From a checkpoint of a small image diffusion model.
Model: 64-pixel images, arch uvit, activation quick_gelu, patch size [8, 8].
Training: soap at rate 0.0034, 23200 steps, batches of 256.
Data: trained on pictures of board games with random positions, seen at a slant, 60.9 epochs.
Rows from block 3 of a small image diffusion model, named by matrix and row number. Rows with one number belong to one neuron. Each number is 128 + 24 x the weight over its row's rms, rounded and kept within 0 to 255. All counts start at 0. Numbers have three digits each.
After each neuron's rows are labels from the 100 images, of 14848 (inputs lightly noised), where the neuron reaches its highest value: "strongest on" is what is common among them. Only what is clearly more common there than usual is listed. The data: pictures of board games with random positions, seen at a slant.
# fc1: MLP up (model.blocks.3.mlp.fc1.weight, 640x160), inputs 0-79
# fc2: MLP down (model.blocks.3.mlp.fc2.weight, 160x640, transposed), outputs 0-79

fc1.436:094135155106146140120131130124111125128124101130174125153137099110143087132114079126139131109083145142086138122129140142116091142118120129119109155122114182113149141133126127109118110132153152141127118105105114126126088104144162129126126140
fc2.436:146101149129116146173118095138108132147141152150114134147119186122132151156142136083094109142168171157163133177140119116116152099135123071102148151134117109125097143130116129166121105135117098118125153166177142129134113112115092092117159114
strongest on: draughts

fc1.575:138114088144156148136153175147118118107146085103116122105122106126100107143151136169148104125110132124095118119128122147142142109090185113130170148080167149103200114132110177085124090129137113155128121095107162113156095174122141128112176096
fc2.575:117123159109094150136134109117131135149125156117200133126138135132124130140089097073153117143120152136117145106133135157148155147158108123163112138172127179142116136090149102139145107087098132127107164121083155147134139103147102125095118169
strongest on: digit grid

fc1.432:138127126112122119097134145124116117127107147123118163091145095162110152135119109150127110127146161158113156167135121131093120094120093144099110147180139112114153126104089143167092107111089132126135146095150151081150120120134143122130102147
fc2.432:142120144138138106165107123134106145128102125145128092121119187111140102123164176121120158096133097089144092152179086136156153151102168107127128110127080128128090133141168137096132133124133123105105110174116072134103108122101072127121139102
strongest on: noughts and crosses

fc1.627:105109083094149126140126092125121103162177132148147151161079119115151121183104152114118112099124082132139177107120121103141107157106133135136142119110179112133184134100107113141117163105130089123121142101094128131125133129134129092088125149
fc2.627:143122180126100131137109148126121144133099127113119140132124142150072160119133076148103171160123147161130137135122117118132141133132129129106060149062136126113108093136157133122141137116157153146146115118132144147107132102112101151201141133
strongest on: discs in an upright rack; nearly full

fc1.230:140087118155126162176136164111159154150158153179122152140125091108077188140138110125118113156130131155104122148102089086089112116118125154138118148140083153160143117146110176150097117110126112148133119152164145098122120114143142147099111154
fc2.230:074145149121126108110110152145113122122146103058115152085077142125156082162113158119105138142133139136143138107136134144155141129122123105148116136127117105155128176143164147107095130149116103122124129121155137131144147117136097136130135137
strongest on: nearly full; stones on a line grid; discs on a green board

fc1.333:127132134142134098128100131122137144142182129131122121148111160087101094117141158119111159138116155156116136117135103115147074143118111163142111129144121095127156096163151129113103132104153113138134153149152133130065116115129094093163184092
fc2.333:116120116114123086159131168167129068097095132139118140108134090150143187112139127126141128099164108161169121152109125115159110136155128139098137105144137105101134084110128115170106093124116095139134146124114095106129139160069103189131145182
strongest on: discs on a green board; nearly full

fc1.189:167154134086103156149159096155094080146128145115119138192151147147124145120114130143089128090119132138119169156085120120186102105133136143122122132152130124108128155138123123131089148136167138121096099118121103119166097140163124090153105138
fc2.189:119117107186160098089099155123151199128138105148128115064120137132122109127150098122127147131136125103123122122136140120072172116132134111128124093117128134119134112115120125126142135105101140118144121128145115111083148112081105142136146114
strongest on: draughts; digit grid

fc1.607:110134084128153150105152138133117093128111143092108168074092140125106105161143130119133101147092139098102189129113108143120106125106143174143118108135115124142131142102142171133142116101125143120100144113152124132157134162144153133108126148
fc2.607:144107148152109117149166144111121156135144137143116131156147151115146115089137097146105175120155120105131088107104104110149136106150087104117126128106120109123117118206095069083102118140161114109140091120150099138086136146109155147123115149
strongest on: stones on a line grid; nearly full

fc1.466:092103059111109114127142125095110090073129170142139135115117106162142099104124117192145093113119125069137144111121130100093130136127107119141124104121136134150125140142130104093107097156142124095137097107136091135099112158100113158151144097
fc2.466:168145137098107124125095120171125157140132121095117110160112139116108130114108149111134142142116160157113129084132100156178086138110153163130164120096104098152135131156095150142159171078105167129126133109155104131135167162113149129143111156
strongest on: nearly full; stones on a line grid; discs on a green board

fc1.431:156155185094140111100091136092158134156175139173132139171097118115081149106174150134137149150189126145134089146113101106152094134128136111123087085144149058109152117134135119148115092151110134151111140146142140133122145129108132093141134150
fc2.431:078137090128129146136144119115086135127115107117132103118135128137162131180084103129140116141078099133122120076145129131074152133089106128143146159137098174101125155121148096133155100105167120107104106120130125149123099110135155172111140110
strongest on: digit grid

fc1.285:147140117121076068152132104111050126127093136144139090151111100159134157123141101134139117115086119130124066116114139118140136164104135117132122103106146122139150150134122130143140176124143111154111165160126138156107116117130105115131125119
fc2.285:132070156124107105152166106132111144125108157123115108158072127152108150122098107144122141126107144120127141109144150115126110116122136151125127120111143108102149116118134119100102111147164135132085177116106132228131136161140141109123137143
strongest on: discs in an upright rack; nearly full

fc1.494:124131143110088082106104123145154157156167140110108133114095110140109161085119129124151117123139105114114129158120133077134179102145088127102168148138126118124138156125156088116127095153138082126116114137134110125127109110149110159138081122
fc2.494:145139100138150151152136120095116158143095134170146119130171121122155130156140116127113159133128122161132140119137122187118090137136173104148083096110087152157140106106080134148135139073136153090133130104115135102134150129071142115092169137
strongest on: noughts and crosses; draughts

fc1.610:129106145103122111137097148112154137126131156109151152125165115106125143111152148115155132149132101151132104171121110122125116127130139083158134129091110151156128140098124174148147120151064142111131146142115111164097115100121167174126122146
fc2.610:151102094119087073158134102102106169128143112174151141136137111103118120121136114119122158129128104146138145149096072149146132110141173080135114123105164101142129112177153161103125139124122088111110119161106124160097105120126171120116149101
strongest on: discs on a green board

fc1.307:190169091113115105148131120120158130191107092123111182143103119125103129092120128175125106158150128136142157190110126119142151126095129113130110146095183135083127150118120132185111129155113106138131130145117129168141154156124126146152141170
fc2.307:095135163109133146138115116148133158085138144133122126100182178134124127157127131095134146106138097134105116102116127153118154114155146171130133108118072144168123101112113140090162147080140131101109133141093105106087121055120098111125136089
strongest on: discs in an upright rack

fc1.131:153101166136114114141141095116149159143125156129098110105164130129125106164101106135111120132125119182144125124096121168149112101157103107124122152121100150106123174108140158092122154137122106159099126100131116092142150065132150158128140099
fc2.131:071131119106130109103135129093185096096094105110140105139085083148137134160148101154131148134127124134127136112118110087108111126110110139138142151140123099137151168125134112151142111106170134162159097104128144159166125116170155097107141132
strongest on: discs on a green board

fc1.392:161130148138148186135137140143136114141131150173146107143126113129128126107111130120131165106133156151092151116183158147135128124131153116139140158130160105145105117125090135121153114137120136109085105130130110141123150129166115084136131139
fc2.392:144124134101157075160146142170138124111144118129169142101144138105083105143112077161087109128138119144097068146126163101115098165146114117109169104157124109140151092106173171134100129142124108115142167106147163149124118125117137124160120092
strongest on: discs in an upright rack; nearly empty

fc1.214:139153090104207126117131139122163106117125122122153096096134112133141140138125154115127153144135091135080159112153169120092142118164126126130160162093088147119120118139091157138152102110164130082145130097164123165139123104109177154134117110
fc2.214:125089124100149107099129155131116116150104111094140178142107113119169143170097129138137169118192104156148145121130095163151121124129140093127107151115070090143126101161109146173140111093102116134144080132132139132157153150096130104158124118
strongest on: stones on a line grid

fc1.129:127169157185127147171110139117097147142168143127128086126137152133162131104132117100119142090151090121154134123112113142166095099165111154158152133045086145111167151147126145116120110120172127140117144153128095133139119140140088185128139125
fc2.129:148108139130115115150134196124134106123135109128157121151166111133114112133116134103119099142154110136105063167130084174133159101109141130138126071140134067148105138126159115143089063139153155134139145136092138105141095152138179125092108123
strongest on: nearly full; discs on a green board

fc1.417:086115116163083097180085100136165134153130124128118138119154129109154121152103146167107136111112102100129113095130115111166084106103143148139111120125177110107110152116101175172085137109154112149139130093105119091086106128128107151141129091
fc2.417:158109109115144112094144088119114118141102130142143112171130120125144156158108091107149151112177122158135177174141139155112126118093134108113118167072154124136132125100136121107123143134151129086135065173120101110149126102103130101106171132
strongest on: discs in an upright rack; nearly full

fc1.200:110113140101173131147150148146131119149086142135114136107140116129076181138153134149121128105141086148135124127131107082094088091139074103168113146106080128119125085125128157155079129104138120138113098139155115125145109146115089142092137101
fc2.200:144157139137091154119101145114136107100163134130134144120082136122132079124154137115138088157107145127138143109151196157152129150115163154123152139144141117109175173137153130125158127141151107129156136114127165154148130124138158146130116171
strongest on: discs in an upright rack

fc1.386:134159124137119200082127139097102099124127091158079150103107117116153095083097183137144089156171082153098138126132146165147092089109137100142129115107116165150127095117110133139137121135155146146126121156118146136119123119112100123137134147
fc2.386:138111108128138105122100097091149122093148138124142126139140150112136163103181104124112179145069102143112148151120092133115163116152120157110149152160147102125140155117145115133122062125123137092134096121117136101101127135131119157144135090
strongest on: second side has more; discs on a green board; nearly full

fc1.81:098134154111143118137135142182108118117122089161153089165146130161115139124119144138188172150133120148116122150088128154173113151174124119139108144140098152098140147122079153116091103140143154103155137137118111147132094125138144147115128127
fc2.81:155118117146103120092114106083142114151135183093106165087123174112130120112134141124083124088140139165141097110154114077136148105098147109123133124104162134138137108119130147149166169138134090117135119093116154108140144144122129149128129145
strongest on: draughts